{
  "train_examples": 50862,
  "image_size": 48,
  "crop_scale_min": 1,
  "learning_rate": 0.0036,
  "eps": 1e-08,
  "max_steps": 6600
}
Rows from block 14 of the encoder, named by matrix and row number. Each number is 50 + 10 x the weight over its row's rms, rounded and kept within 0 to 99. All counts start at 0. After the name is the row's rms in percent of the matrix's.
# convs0: reduce pointwise conv (encoder.blocks.14.convs.0.weight, 768x1536x1x1), inputs 1309-1385
convs0.271 100:51 65 55 55 43 55 55 56 75 55 46 39 46 50 53 48 49 55 60 41 46 34 54 40 46 35 46 51 22 50 42 51 41 60 50 42 62 61 47 55 46 42 37 62 67 48 53 47 48 60 46 54 65 53 49 39 57 47 47 57 54 46 42 44 49 67 49 62 67 31 43 44 60 56 56 55 48
convs0.272 099:51 44 27 50 60 46 43 63 69 55 40 45 56 48 39 57 41 40 48 36 51 49 60 44 39 53 32 55 47 63 50 43 54 48 55 46 41 49 69 44 50 41 55 38 48 70 48 42 58 53 40 40 56 34 37 47 64 56 41 57 50 61 53 42 47 44 36 58 64 41 64 51 65 55 44 55 60
convs0.273 106:45 41 54 56 34 54 41 41 39 36 59 67 41 55 55 53 46 60 59 37 63 53 53 28 45 48 59 45 53 37 45 46 66 63 34 59 33 55 53 52 31 56 33 42 57 69 43 58 52 37 56 58 45 43 52 67 50 59 53 49 32 65 66 63 60 50 55 48 52 52 42 47 39 55 62 43 48
convs0.274 108:60 48 48 42 64 35 47 60 53 32 66 37 40 48 58 48 32 36 76 53 55 53 42 42 58 47 42 32 60 35 43 40 42 49 52 43 43 59 49 43 62 50 47 44 45 41 58 35 66 71 41 53 44 56 48 44 27 53 55 41 47 50 44 43 38 40 37 46 35 49 41 58 48 50 51 50 56
convs0.275 101:48 60 58 55 52 49 53 54 61 41 49 55 45 69 55 50 45 48 40 49 64 47 52 61 57 44 41 46 48 40 55 47 56 47 60 66 63 38 41 65 47 21 60 39 42 51 48 42 47 55 49 63 56 58 60 52 29 54 30 52 47 32 43 45 56 42 43 55 40 42 53 43 44 59 63 55 49
convs0.276 117:52 46 52 48 76 47 49 49 55 69 31 53 55 45 43 44 45 57 45 52 41 54 47 47 50 73 47 43 23 48 48 71 45 43 27 37 44 52 43 55 52 54 48 46 51 51 58 61 59 54 65 51 46 56 63 47 98 53 78 57 43 66 38 44 56 47 46 53 44 72 59 65 49 59 47 56 62
convs0.277 102:51 57 60 66 61 49 60 42 49 43 43 37 44 54 53 44 51 46 46 60 47 42 73 62 38 43 55 40 47 56 51 39 48 35 59 44 34 74 55 60 43 59 45 58 52 56 56 48 54 57 49 50 51 49 51 41 36 55 53 47 40 50 60 46 45 40 69 46 58 54 52 46 48 59 52 44 31
convs0.278 111:42 54 49 50 65 42 54 54 53 67 29 58 44 49 55 47 33 32 51 54 40 67 68 54 47 41 39 41 55 54 55 57 49 38 38 37 53 43 43 46 57 44 46 48 60 59 60 41 62 63 31 53 39 54 53 42 78 47 48 66 57 80 66 43 56 55 34 41 70 62 48 43 54 47 35 55 51
convs0.279 108:62 55 53 49 63 59 49 63 50 44 33 44 50 48 40 39 33 38 35 57 37 50 64 73 47 36 61 58 47 40 58 50 53 50 45 50 49 67 61 45 41 63 60 59 47 61 48 65 53 48 42 38 56 54 60 63 49 51 56 34 60 55 58 54 44 52 65 49 59 55 65 63 64 59 50 48 48
convs0.280 110:42 55 46 45 44 51 47 60 46 43 54 60 47 62 52 66 59 49 44 38 41 51 49 49 52 48 33 40 66 42 59 35 45 57 38 40 59 43 57 53 42 42 54 41 41 53 43 43 44 53 32 56 30 50 40 44 55 52 58 44 52 49 41 44 55 44 51 59 29 45 32 42 44 38 26 35 42
convs0.281 095:59 57 41 54 52 51 30 59 49 52 31 38 48 51 65 50 30 45 57 43 51 38 37 59 50 65 54 41 56 39 56 50 45 63 21 64 54 50 54 48 52 47 29 30 50 49 46 53 48 53 58 52 53 48 66 54 60 45 53 42 68 55 54 50 44 53 42 60 60 65 64 62 67 50 60 49 53
convs0.282 095:57 46 72 63 55 35 64 42 26 42 53 43 43 57 51 60 60 49 56 78 33 49 71 59 58 78 68 50 53 42 64 63 53 47 44 47 36 54 56 70 36 34 49 42 49 63 55 45 49 52 57 48 46 36 42 61 60 44 73 52 63 26 55 52 43 28 68 47 39 58 37 45 50 44 42 43 54
convs0.283 094:46 59 68 55 54 60 54 68 59 67 48 43 53 43 51 40 57 62 62 34 72 50 59 49 57 50 47 50 47 51 29 52 32 53 55 51 35 28 49 56 51 56 36 61 56 51 51 49 51 44 41 58 57 33 46 51 37 45 53 59 54 51 59 53 35 48 55 44 42 39 61 54 55 45 43 42 34
convs0.284 102:30 37 56 41 47 45 66 58 37 52 55 48 47 45 43 45 54 41 65 67 53 47 49 42 61 43 49 54 31 45 50 30 30 41 49 38 42 45 74 43 35 55 35 65 55 45 52 42 60 46 48 41 43 61 54 51 43 46 48 42 43 57 35 42 53 56 47 48 56 40 40 32 50 56 12 47 55
convs0.285 098:63 52 41 58 48 64 65 63 63 51 43 61 61 57 44 29 66 43 45 45 60 42 58 53 56 49 68 40 51 52 37 67 59 61 51 46 40 47 38 53 52 45 69 72 48 53 52 34 38 57 58 63 53 48 34 45 46 49 52 54 61 41 39 47 55 46 63 37 42 41 41 24 46 41 50 44 51
convs0.286 103:50 51 61 62 59 50 40 52 41 28 33 62 55 65 63 43 54 46 71 53 47 57 26 39 65 66 57 49 50 57 50 61 51 53 31 41 48 62 56 53 57 43 56 56 57 52 57 59 49 58 43 27 65 44 63 57 49 47 43 51 60 66 52 56 58 40 55 53 33 53 50 56 42 37 39 53 47
convs0.287 102:55 39 40 58 49 52 41 42 41 44 58 55 51 48 36 51 52 57 61 67 56 51 35 38 61 57 52 54 48 47 48 54 36 42 57 47 45 47 59 52 37 31 45 34 67 40 41 29 55 37 71 36 60 64 69 38 30 29 47 37 64 47 41 49 59 51 39 40 45 50 44 56 50 55 46 37 75
convs0.288 102:40 53 48 52 52 33 51 50 59 45 39 49 57 42 49 54 44 31 56 48 35 57 41 49 47 52 51 44 60 52 42 55 63 41 61 68 56 51 43 37 54 49 54 51 55 41 58 56 60 43 54 47 59 69 55 34 42 39 46 44 58 55 60 52 56 70 46 51 41 71 40 56 43 48 68 63 52
convs0.289 091:57 44 52 52 50 43 53 68 45 54 40 47 46 43 43 57 55 57 52 56 68 55 38 30 60 40 51 59 56 47 48 45 38 63 53 58 60 34 59 28 21 46 44 49 23 40 37 36 50 41 39 61 49 41 51 52 56 56 57 32 55 38 45 51 49 65 62 59 58 45 43 57 40 36 60 62 60
convs0.290 094:53 46 54 54 45 52 40 44 38 45 58 50 42 51 54 51 58 62 44 53 43 68 31 64 59 57 52 61 68 59 59 53 51 48 40 42 40 64 44 47 52 35 51 61 56 37 36 40 29 49 56 30 28 43 44 53 39 40 57 53 34 68 57 44 60 31 53 54 46 44 54 55 27 73 40 44 46
convs0.291 103:73 59 32 49 47 55 34 50 71 56 77 34 42 45 53 42 37 53 50 18 58 52 40 47 33 41 54 52 29 58 46 48 50 45 62 42 45 51 66 41 42 46 46 49 48 61 54 54 59 56 50 47 51 51 45 57 52 49 64 54 54 54 54 55 56 41 53 44 41 44 48 37 44 52 47 49 50
convs0.292 090:47 56 48 43 50 54 38 64 70 42 30 34 44 52 37 40 43 55 53 59 68 42 33 49 40 53 41 29 70 47 42 55 39 34 60 52 46 54 38 53 26 49 48 55 52 52 59 42 62 33 45 71 61 61 49 43 37 45 42 32 40 49 44 48 60 47 52 47 57 56 60 37 57 50 34 66 45
convs0.293 101:57 31 52 39 49 69 60 30 25 47 57 45 48 52 43 56 47 67 50 59 45 54 46 43 54 74 48 35 68 58 73 51 43 31 51 41 52 37 52 55 36 43 61 46 45 56 51 48 43 42 62 41 61 58 47 35 51 36 64 63 34 60 56 72 67 51 62 50 48 31 49 52 52 58 54 44 48
convs0.294 090:27 33 45 49 44 49 52 66 62 48 50 40 47 57 52 61 58 60 40 41 55 36 45 35 42 61 71 55 39 61 48 43 66 42 42 48 61 53 52 44 47 54 54 48 58 49 48 52 54 52 39 53 63 61 44 68 57 36 58 51 59 54 54 52 57 45 66 52 45 46 57 42 60 60 53 49 26
convs0.295 095:44 39 44 42 45 51 44 44 61 57 48 36 38 50 45 59 45 44 47 45 52 49 61 39 62 47 42 47 47 50 52 55 41 58 56 48 55 40 43 38 43 38 46 54 55 41 30 56 51 47 68 55 59 49 61 46 41 54 47 44 67 40 35 68 49 41 46 38 48 55 44 34 44 45 44 59 39
convs0.296 106:53 44 66 54 47 68 62 62 66 49 61 55 39 58 60 54 46 46 38 42 56 56 58 53 49 47 30 52 62 62 38 43 47 29 45 52 40 42 43 59 54 49 58 53 49 53 55 44 54 70 42 50 31 39 42 52 56 66 65 46 52 65 51 56 54 52 59 47 47 49 34 42 35 43 44 57 59
convs0.297 089:43 36 61 58 58 59 31 79 69 52 44 32 51 55 50 54 53 41 36 35 61 51 38 53 47 55 57 45 61 40 30 53 40 46 46 46 36 42 37 44 43 40 54 59 51 50 53 65 52 42 55 64 40 48 46 38 26 45 47 50 43 43 34 50 52 49 50 51 57 46 56 46 53 37 55 55 54
convs0.298 092:49 42 46 53 37 52 50 68 39 32 43 39 45 56 32 55 43 45 51 45 61 46 50 50 69 45 47 46 39 49 57 45 50 45 44 31 61 54 52 56 43 59 46 45 51 48 48 55 60 53 38 63 43 39 59 42 42 40 61 46 49 46 53 54 45 52 52 58 45 42 38 60 61 38 38 52 37
convs0.299 102:39 61 50 45 45 53 44 44 67 65 51 41 48 42 43 61 32 52 52 52 71 47 53 74 43 38 63 38 38 47 38 46 58 60 27 54 38 51 51 68 45 47 40 61 64 48 31 52 60 33 36 70 51 37 52 25 38 29 45 54 28 21 58 57 45 45 60 44 47 59 51 43 37 42 62 58 44
convs0.300 094:55 57 53 52 62 69 59 58 47 46 53 45 54 50 36 29 51 61 38 52 58 53 58 46 46 50 49 43 61 41 64 56 36 61 49 49 52 25 43 49 52 49 74 50 52 55 39 32 63 55 63 45 52 55 31 39 43 42 72 42 52 43 58 33 41 40 43 49 25 61 40 56 54 57 41 56 48
convs0.301 095:46 64 36 62 67 42 50 63 49 45 45 41 40 52 54 46 36 59 31 42 54 37 64 73 35 36 57 40 48 63 45 51 69 66 36 54 60 41 46 44 51 48 45 45 63 33 34 58 34 53 55 58 41 37 58 50 38 45 42 39 45 53 43 47 33 39 53 44 50 65 64 45 53 37 52 50 58
convs0.302 098:62 41 32 23 55 44 46 40 48 61 41 36 45 58 34 34 66 45 59 66 41 47 42 49 57 55 47 39 62 52 52 63 44 55 58 58 60 58 62 61 53 57 38 44 38 36 25 64 61 51 50 55 54 56 69 55 45 50 64 66 55 43 54 56 58 46 56 65 48 75 49 50 54 52 60 40 49
convs0.303 105:70 48 31 49 50 50 66 59 61 52 30 49 53 38 47 54 54 64 43 46 48 48 62 29 51 56 53 57 45 66 48 54 63 69 56 46 46 59 75 45 62 27 47 64 46 53 38 55 58 59 50 66 57 61 37 45 41 47 67 45 76 40 43 35 39 41 54 52 59 26 58 67 53 56 48 43 47
convs0.304 098:49 53 52 33 43 37 64 57 62 46 46 57 67 58 72 54 45 51 58 37 39 53 32 43 53 37 59 54 51 52 43 62 67 45 63 45 43 39 42 57 61 40 42 54 71 46 52 41 39 41 54 54 56 46 40 56 36 41 24 40 63 43 51 57 70 41 47 46 60 33 63 58 55 58 59 69 38
convs0.305 101:70 58 47 51 45 48 58 47 54 42 43 53 54 39 53 49 56 62 55 30 59 50 47 49 51 69 29 61 43 57 76 49 46 40 53 56 50 53 42 33 58 34 57 54 37 50 43 60 64 26 51 52 66 43 56 50 42 40 61 44 59 57 55 69 66 52 34 49 41 34 46 52 46 57 46 35 58
convs0.306 099:43 39 56 64 42 58 61 45 39 51 52 35 50 33 41 54 57 42 62 38 49 44 36 49 41 45 58 51 44 57 35 52 51 43 46 48 44 48 54 60 34 67 37 50 62 54 48 53 54 37 35 59 54 60 53 48 67 43 29 36 51 48 40 35 62 58 58 44 49 48 64 47 58 43 46 37 53
convs0.307 092:60 34 67 38 55 36 45 49 51 51 40 42 40 41 54 46 56 55 62 66 47 54 41 45 50 53 45 59 51 42 56 45 49 62 47 44 45 51 56 59 54 42 62 58 59 51 47 49 46 27 44 56 54 44 65 38 64 43 79 63 38 60 39 36 48 34 54 36 54 52 41 38 56 55 32 64 65
convs0.308 099:48 42 46 59 44 45 48 39 75 49 42 37 29 41 43 48 38 51 35 66 54 55 58 69 36 34 37 66 52 46 56 34 34 58 48 42 39 31 42 63 46 53 47 54 40 41 53 61 59 37 42 60 53 62 43 41 71 40 58 32 51 53 40 48 47 53 61 46 61 47 47 33 48 38 47 62 35
convs0.309 097:52 51 32 48 41 52 53 53 76 49 51 46 41 57 45 49 52 53 43 48 53 58 50 33 57 50 26 52 67 48 42 54 46 51 51 54 38 57 51 67 51 47 67 37 37 56 56 30 46 67 54 73 41 49 45 26 43 61 58 63 45 34 56 51 46 46 44 56 52 46 52 51 56 55 24 40 48
convs0.310 099:40 75 62 41 56 62 65 48 62 59 36 46 32 57 55 49 45 66 42 28 36 55 43 60 51 51 54 53 69 61 33 50 44 41 39 66 45 40 39 53 51 70 67 50 41 48 50 57 40 53 37 52 43 51 64 52 43 42 68 53 44 44 57 36 54 61 52 42 32 59 52 58 44 45 52 47 54
convs0.311 095:45 48 59 42 40 48 62 52 45 42 52 45 44 61 52 60 72 49 66 48 57 46 37 44 46 69 61 63 49 43 59 67 29 47 40 60 52 48 56 29 45 48 46 43 52 49 47 60 59 54 59 54 40 39 48 47 34 56 53 41 44 46 39 52 46 45 50 46 41 36 50 48 45 51 42 33 42
convs0.312 101:54 53 50 23 53 50 51 58 43 62 40 48 59 45 54 56 43 62 44 53 53 48 68 58 50 51 49 55 46 52 48 45 46 41 40 63 68 55 39 41 39 50 52 51 55 46 50 36 63 51 39 42 51 49 52 47 64 48 70 47 62 48 43 52 73 36 49 58 67 32 36 47 46 55 58 41 53
convs0.313 088:51 42 56 41 45 62 56 73 53 54 57 55 34 46 45 66 38 52 37 59 69 40 42 46 49 57 46 30 74 35 51 52 52 48 46 55 43 51 46 57 56 48 52 59 58 31 48 43 41 45 35 65 54 33 56 40 52 54 37 47 44 67 53 42 40 31 82 28 55 48 59 59 35 57 40 49 41
convs0.314 097:52 46 41 30 50 12 50 66 38 52 52 51 42 48 52 50 34 44 54 43 46 43 46 33 47 65 39 46 49 40 50 64 53 46 47 50 46 42 59 45 54 39 46 37 55 46 36 57 63 60 35 74 51 58 58 57 48 63 57 38 39 34 61 55 54 61 47 41 48 78 48 68 47 39 52 34 56
convs0.315 101:52 54 51 56 53 58 47 54 58 44 34 55 48 40 31 43 51 56 55 49 46 52 48 32 46 45 55 51 64 51 53 40 58 33 41 47 60 64 42 45 72 50 57 53 49 59 56 37 63 50 65 54 59 58 48 34 78 47 69 53 28 53 47 45 65 59 45 61 66 61 38 56 56 67 53 34 78
convs0.316 096:44 43 41 41 56 42 46 54 63 39 54 29 40 29 46 53 50 41 51 53 34 51 53 51 37 56 61 39 51 45 50 54 60 57 46 51 45 53 39 41 40 63 48 55 53 58 62 73 40 65 69 49 43 67 47 53 73 57 69 56 65 43 47 55 51 53 53 47 56 50 52 53 33 50 34 58 63
convs0.317 103:48 61 43 54 54 57 51 49 48 38 36 48 55 47 45 56 52 48 44 41 45 53 68 44 46 60 49 51 42 53 53 47 43 51 62 23 33 37 51 58 47 45 51 45 45 58 57 59 57 42 46 48 25 46 63 53 75 45 47 53 47 63 60 33 47 57 42 46 45 49 58 46 42 53 53 45 46
convs0.318 102:53 60 36 37 62 41 50 38 56 60 44 49 44 48 48 54 35 51 52 55 42 29 54 79 40 43 67 56 35 57 39 35 62 59 40 39 53 44 49 44 38 59 53 45 45 39 39 45 55 56 64 41 33 47 51 57 40 58 40 39 57 30 39 62 43 38 59 63 56 39 46 42 47 51 44 45 55
convs0.319 102:63 26 44 48 56 56 51 43 50 49 45 47 33 49 59 52 46 51 74 41 48 53 77 54 76 43 26 52 69 35 57 43 71 42 42 58 53 40 49 53 58 59 74 43 49 47 51 44 49 39 42 58 54 73 44 20 74 64 46 60 53 56 48 55 54 64 63 63 62 55 60 55 56 45 52 54 41
convs0.320 094:62 49 60 51 60 39 66 44 44 71 44 67 36 57 42 52 70 55 30 48 53 53 49 35 50 50 60 49 50 49 46 61 40 39 49 38 42 50 81 43 65 49 53 76 41 38 60 49 28 45 46 47 54 46 42 51 29 55 57 43 58 58 51 51 41 43 39 62 44 47 52 51 48 42 50 27 63
convs0.321 096:55 54 26 49 65 60 48 53 49 51 32 41 57 54 51 40 49 49 52 52 42 37 43 48 46 51 60 52 48 57 43 49 34 52 54 53 44 52 50 60 62 67 54 45 54 46 40 38 52 38 73 45 54 48 45 54 56 51 67 46 67 68 57 37 42 35 41 49 51 43 61 60 62 40 41 47 53
convs0.322 097:56 35 61 63 52 33 47 72 58 49 58 50 47 57 53 67 49 61 69 50 43 44 54 60 43 56 54 52 44 57 43 62 56 43 46 40 54 42 56 58 38 40 43 39 62 64 33 60 41 64 56 62 73 64 39 48 68 54 55 40 53 47 35 57 51 60 64 62 67 49 49 59 35 32 46 62 35
convs0.323 094:50 50 50 60 45 56 61 46 30 53 45 54 32 49 54 31 27 53 62 64 48 41 57 39 34 57 38 38 50 43 57 48 49 50 45 46 63 35 56 37 52 58 49 41 65 66 45 34 48 43 51 47 57 70 46 46 51 54 58 42 38 53 43 58 53 62 18 61 43 51 42 52 62 60 66 32 55
convs0.324 087:39 48 58 32 51 40 48 43 42 38 66 64 34 70 57 40 43 49 71 44 35 39 35 65 49 68 58 39 54 61 63 42 48 48 49 37 50 47 55 42 34 41 54 62 62 56 37 55 36 52 48 43 52 50 65 38 38 59 56 55 35 57 41 58 46 38 53 61 43 46 52 52 35 53 48 44 45
convs0.325 101:31 64 60 49 74 56 43 73 41 46 29 57 35 55 45 42 50 60 45 41 41 45 63 43 56 29 49 53 42 53 47 47 53 49 56 44 43 61 40 28 64 61 62 56 55 52 48 47 52 62 68 55 47 36 55 54 57 45 73 47 71 45 69 41 41 45 48 47 59 31 34 51 61 55 48 50 62
convs0.326 094:61 61 48 50 43 48 53 42 66 46 58 54 50 58 60 72 40 44 74 66 56 39 42 55 43 59 49 34 47 60 46 48 55 49 34 68 56 53 36 60 56 60 56 60 46 54 48 49 46 44 61 54 66 53 55 49 43 41 45 35 56 51 50 60 64 59 57 71 51 40 51 70 39 67 59 58 52
convs0.327 107:54 44 45 41 53 44 56 50 74 60 46 67 53 54 46 43 48 65 52 53 41 59 46 56 25 34 53 59 52 61 54 51 65 48 37 46 54 73 43 47 66 54 57 17 62 51 64 63 52 53 47 52 32 48 68 44 45 22 54 36 62 43 53 48 41 38 56 62 37 35 65 51 46 52 50 55 50
convs0.328 092:61 46 36 53 55 45 49 77 63 51 36 27 53 52 68 49 35 59 48 46 69 56 35 51 48 45 60 39 59 45 43 36 63 72 65 45 50 57 52 68 58 51 43 66 67 42 51 65 68 46 44 65 56 55 56 45 27 45 38 47 61 46 57 50 58 50 52 56 44 46 38 58 55 48 46 57 38
convs0.329 093:59 52 55 32 50 54 55 47 43 51 35 47 54 43 54 51 31 41 43 27 47 37 62 47 56 42 63 50 52 57 40 43 38 40 52 47 37 41 34 60 42 67 55 48 54 41 74 48 49 48 31 39 52 63 56 51 58 50 56 36 48 64 46 59 61 46 28 38 52 57 42 36 48 40 49 53 70
convs0.330 099:46 57 47 35 57 49 51 53 32 37 51 34 38 59 41 44 47 73 52 50 38 48 47 65 52 77 48 44 68 52 73 57 47 57 42 50 42 52 58 71 48 49 57 53 62 45 56 50 52 44 50 56 60 47 41 44 51 52 58 49 41 65 38 51 51 45 63 39 47 73 56 63 42 58 39 59 40
convs0.331 095:41 48 42 32 52 67 38 54 65 39 47 44 45 58 50 68 45 46 52 34 66 31 43 33 51 51 50 47 61 61 50 51 46 40 51 40 42 68 46 43 45 51 45 44 44 56 65 34 63 50 50 67 62 39 59 64 58 45 72 39 55 51 61 45 46 49 60 57 48 34 31 49 59 47 40 49 56
convs0.332 098:49 43 54 53 43 31 37 48 56 52 32 52 44 34 51 57 37 54 40 43 59 62 54 55 51 73 52 48 52 47 52 56 41 46 56 43 51 48 54 46 54 30 39 60 58 28 50 36 40 50 35 64 60 41 39 56 50 56 59 66 49 62 60 42 40 29 49 69 55 42 57 72 40 59 56 42 45
convs0.333 091:46 62 51 44 66 35 55 46 35 47 53 52 34 46 49 37 54 67 53 48 42 32 37 63 63 43 42 32 36 59 40 55 56 42 68 68 51 67 43 33 56 60 60 40 49 55 51 41 49 61 59 49 59 60 46 60 43 44 59 52 75 44 54 44 57 56 45 66 58 46 58 46 51 44 28 57 36
convs0.334 100:51 48 53 62 49 47 64 44 53 53 33 51 62 35 54 50 42 76 45 49 40 47 48 71 59 41 46 70 33 50 56 54 47 49 31 57 44 62 52 65 51 49 68 50 48 43 60 25 60 63 45 49 43 55 38 47 64 43 66 50 51 55 43 55 46 55 47 48 41 45 75 60 51 54 40 56 64
convs0.335 104:54 45 68 62 40 46 45 54 36 71 54 50 26 74 57 43 62 56 30 35 42 45 51 55 41 37 30 41 52 61 60 47 36 41 51 44 41 50 63 36 61 58 63 60 46 56 66 64 49 53 31 62 45 41 38 55 35 56 67 52 51 44 55 53 47 46 47 47 46 41 37 70 46 31 51 61 37
convs0.336 106:52 59 78 37 39 64 44 37 58 47 48 71 56 46 44 54 52 28 39 53 39 56 67 60 73 50 59 58 41 66 45 53 42 58 53 50 60 59 62 51 56 51 73 27 28 57 45 57 51 49 70 52 47 61 45 53 51 58 72 28 63 39 56 58 59 51 46 50 50 54 49 67 48 62 43 48 53
convs0.337 104:49 73 69 65 51 47 56 53 45 49 40 65 54 48 45 49 31 71 60 58 48 60 40 65 44 54 47 46 34 51 68 55 47 58 54 43 61 66 51 58 58 58 39 43 62 52 45 32 54 48 49 53 50 37 49 50 44 49 51 39 54 29 43 43 51 35 30 42 49 64 49 38 47 50 50 56 65
convs0.338 098:50 53 60 31 59 44 53 35 42 45 43 61 50 49 62 38 44 50 45 57 37 55 50 76 59 57 43 57 55 47 65 46 40 42 33 48 36 37 38 68 46 47 50 39 47 50 42 56 40 55 57 34 27 51 52 53 52 50 57 44 40 46 47 55 49 65 57 44 54 55 57 43 57 67 52 54 39
convs0.339 090:52 65 45 44 43 42 52 43 60 41 51 29 58 38 46 40 46 57 36 40 79 54 49 58 33 43 57 50 37 58 53 41 51 57 46 56 47 39 41 55 56 47 39 74 50 53 47 45 42 59 49 61 27 48 45 51 62 48 81 64 54 51 46 70 58 42 51 54 41 40 48 43 46 56 31 53 39
convs0.340 096:43 31 51 41 40 39 57 61 54 44 59 60 45 38 32 60 62 68 46 55 39 46 49 53 46 31 47 58 52 38 36 58 53 29 32 63 49 58 44 30 64 45 58 46 46 67 43 58 56 45 58 62 34 64 52 55 43 50 69 66 47 66 47 47 64 57 46 65 50 36 55 71 52 40 41 45 53
convs0.341 111:45 45 41 57 64 59 53 52 50 59 36 38 42 77 41 31 36 48 62 58 61 48 74 47 49 41 59 58 51 45 39 51 49 57 44 51 37 48 62 42 60 42 75 45 49 47 56 41 64 58 50 52 51 53 50 43 33 32 54 44 57 50 50 61 36 66 63 44 47 44 52 48 53 44 46 44 60
convs0.342 101:58 24 57 56 44 36 47 52 66 49 54 63 30 53 59 44 59 50 48 54 55 58 60 49 43 49 61 57 56 50 32 50 42 40 28 56 63 56 55 66 42 47 60 45 59 52 51 49 57 81 39 60 36 44 38 51 40 47 61 63 40 67 46 62 59 74 49 53 48 65 36 58 64 44 58 46 40
convs0.343 085:56 69 38 52 46 45 54 72 62 39 47 53 45 58 55 45 44 55 43 52 65 51 38 34 51 41 47 62 68 44 39 49 60 42 39 46 29 53 33 59 32 50 38 42 57 41 52 49 46 53 47 57 50 50 70 49 60 56 35 42 49 42 50 57 42 46 61 44 63 45 64 45 66 44 50 61 55
convs0.344 109:44 54 39 58 47 48 39 41 53 55 51 64 47 64 59 45 59 50 47 38 44 52 50 54 37 40 63 54 48 46 48 52 36 63 37 47 50 61 47 28 48 28 61 49 61 39 30 63 70 54 37 39 55 45 51 41 51 65 61 50 38 36 46 56 63 57 43 50 56 58 57 48 48 49 49 48 51
convs0.345 106:31 44 35 39 47 49 54 43 36 47 55 44 51 39 37 52 67 24 30 59 52 30 34 58 47 49 44 57 44 54 68 50 48 48 38 36 53 36 38 37 54 45 59 52 48 42 28 54 42 63 52 39 53 44 41 51 72 52 78 58 39 45 47 42 53 30 45 53 47 51 49 43 52 46 53 58 62
convs0.346 108:45 43 59 48 51 44 46 43 40 49 46 49 63 40 41 57 46 50 43 48 48 42 35 71 60 48 44 68 51 58 52 59 40 56 56 65 46 57 46 42 44 40 43 49 58 38 69 46 57 52 33 58 71 58 50 56 51 62 37 37 46 46 63 46 52 37 42 44 60 47 50 40 54 48 34 54 41
convs0.347 130:42 55 48 46 46 52 58 44 64 48 57 42 48 40 60 61 50 50 52 55 42 51 63 61 58 36 40 50 44 61 49 43 45 49 33 53 68 37 41 37 50 34 60 54 35 54 48 40 51 61 74 64 35 66 54 41 63 58 66 66 37 57 40 51 59 57 51 53 49 53 42 54 32 56 36 52 46
convs0.348 122:45 45 46 49 42 51 51 40 69 51 71 58 45 51 34 54 68 54 49 46 63 53 48 48 44 51 39 32 44 55 50 42 31 55 32 55 56 59 62 39 55 44 49 49 52 49 42 41 52 52 51 63 49 53 36 41 48 46 68 85 56 58 44 43 37 69 44 52 48 50 51 39 51 47 35 42 43
convs0.349 103:49 48 47 67 49 38 56 52 54 47 68 38 51 78 51 36 64 68 61 73 52 53 51 48 43 52 47 54 61 53 56 46 61 46 60 42 61 49 71 26 53 55 56 42 46 43 57 27 66 56 58 33 65 55 52 47 51 55 57 42 42 46 53 44 53 29 62 45 42 48 47 57 38 45 46 54 50
convs0.350 100:55 65 57 42 61 48 51 54 41 53 49 63 42 75 31 48 49 51 42 61 46 57 87 47 54 35 47 51 39 40 52 56 54 59 49 47 61 51 44 38 45 48 53 47 59 43 59 42 54 49 57 38 30 54 53 44 50 50 27 65 34 60 57 62 56 51 62 47 50 50 74 64 39 51 50 46 47
convs0.351 091:53 65 45 45 56 42 47 50 59 48 45 47 48 53 58 57 43 67 50 45 66 46 38 33 34 46 68 59 63 43 53 37 64 53 58 51 47 48 44 51 56 49 43 42 44 54 41 58 26 42 31 53 35 58 46 55 24 44 62 63 70 50 48 45 54 51 62 52 51 52 38 51 44 53 51 46 51
convs0.352 098:42 59 59 61 37 42 48 37 55 44 32 37 48 66 57 61 52 60 63 57 56 36 48 36 65 50 59 60 54 68 43 39 57 63 38 49 46 66 30 27 49 51 59 33 60 41 39 46 44 39 56 43 59 52 53 45 64 59 54 47 66 52 58 39 69 54 45 46 42 57 39 72 43 50 51 45 48
convs0.353 106:34 56 65 53 51 60 57 72 33 54 40 26 40 38 47 48 36 45 44 43 44 67 54 46 59 42 34 32 42 45 42 49 51 49 37 45 56 46 48 46 56 63 63 24 54 55 44 48 55 48 48 45 41 50 55 33 69 59 71 34 49 73 48 51 61 47 52 50 40 44 53 58 52 54 48 44 49
convs0.354 106:48 52 46 41 38 48 53 47 60 61 40 49 46 42 53 51 41 31 54 41 40 65 63 48 39 51 80 49 34 59 51 50 43 49 38 37 44 46 59 43 56 53 54 52 29 39 73 47 41 40 63 46 36 31 68 51 72 63 37 48 62 32 46 57 47 39 58 54 36 37 55 33 57 40 45 57 63
convs0.355 093:54 63 43 56 60 58 59 39 76 59 30 43 55 59 52 35 56 56 42 62 61 48 49 48 54 56 73 47 35 42 54 60 61 44 42 58 57 31 59 45 37 36 54 39 53 50 55 55 59 44 47 53 63 42 46 62 56 48 63 62 47 53 45 55 46 50 63 58 50 34 51 38 41 54 57 59 44
convs0.356 093:47 50 33 65 39 58 55 58 38 43 37 36 39 45 42 67 59 59 57 50 50 51 56 44 37 37 33 57 27 53 47 57 56 46 39 46 50 52 50 46 58 47 54 48 55 58 44 48 68 60 38 68 44 52 56 43 43 51 44 66 47 60 45 56 47 58 41 50 56 43 48 47 51 56 36 46 57
convs0.357 102:51 63 52 55 37 59 60 42 54 35 51 64 49 44 57 48 47 50 58 48 49 55 49 64 47 56 49 57 48 59 50 58 54 51 56 63 62 70 67 50 56 57 44 55 46 56 54 55 54 57 55 51 48 33 38 53 46 49 43 42 55 41 59 58 46 66 63 42 61 49 41 58 45 55 52 41 43
convs0.358 112:53 46 57 43 47 51 53 47 54 40 40 42 50 56 62 28 47 63 38 67 43 44 42 51 55 75 44 55 38 63 47 49 34 44 66 58 45 51 63 25 66 40 61 59 58 48 46 34 60 33 45 51 27 44 41 38 60 58 52 41 39 47 43 51 46 47 38 38 58 65 66 47 45 52 32 43 54
convs0.359 087:40 47 45 49 67 47 40 69 65 65 49 44 46 45 55 52 67 36 49 39 68 62 63 44 45 45 54 32 59 52 52 41 34 55 46 51 55 36 65 36 53 48 40 60 65 55 50 42 53 41 58 62 66 40 51 39 47 49 31 59 43 53 31 43 51 35 60 62 51 43 45 61 32 38 62 39 44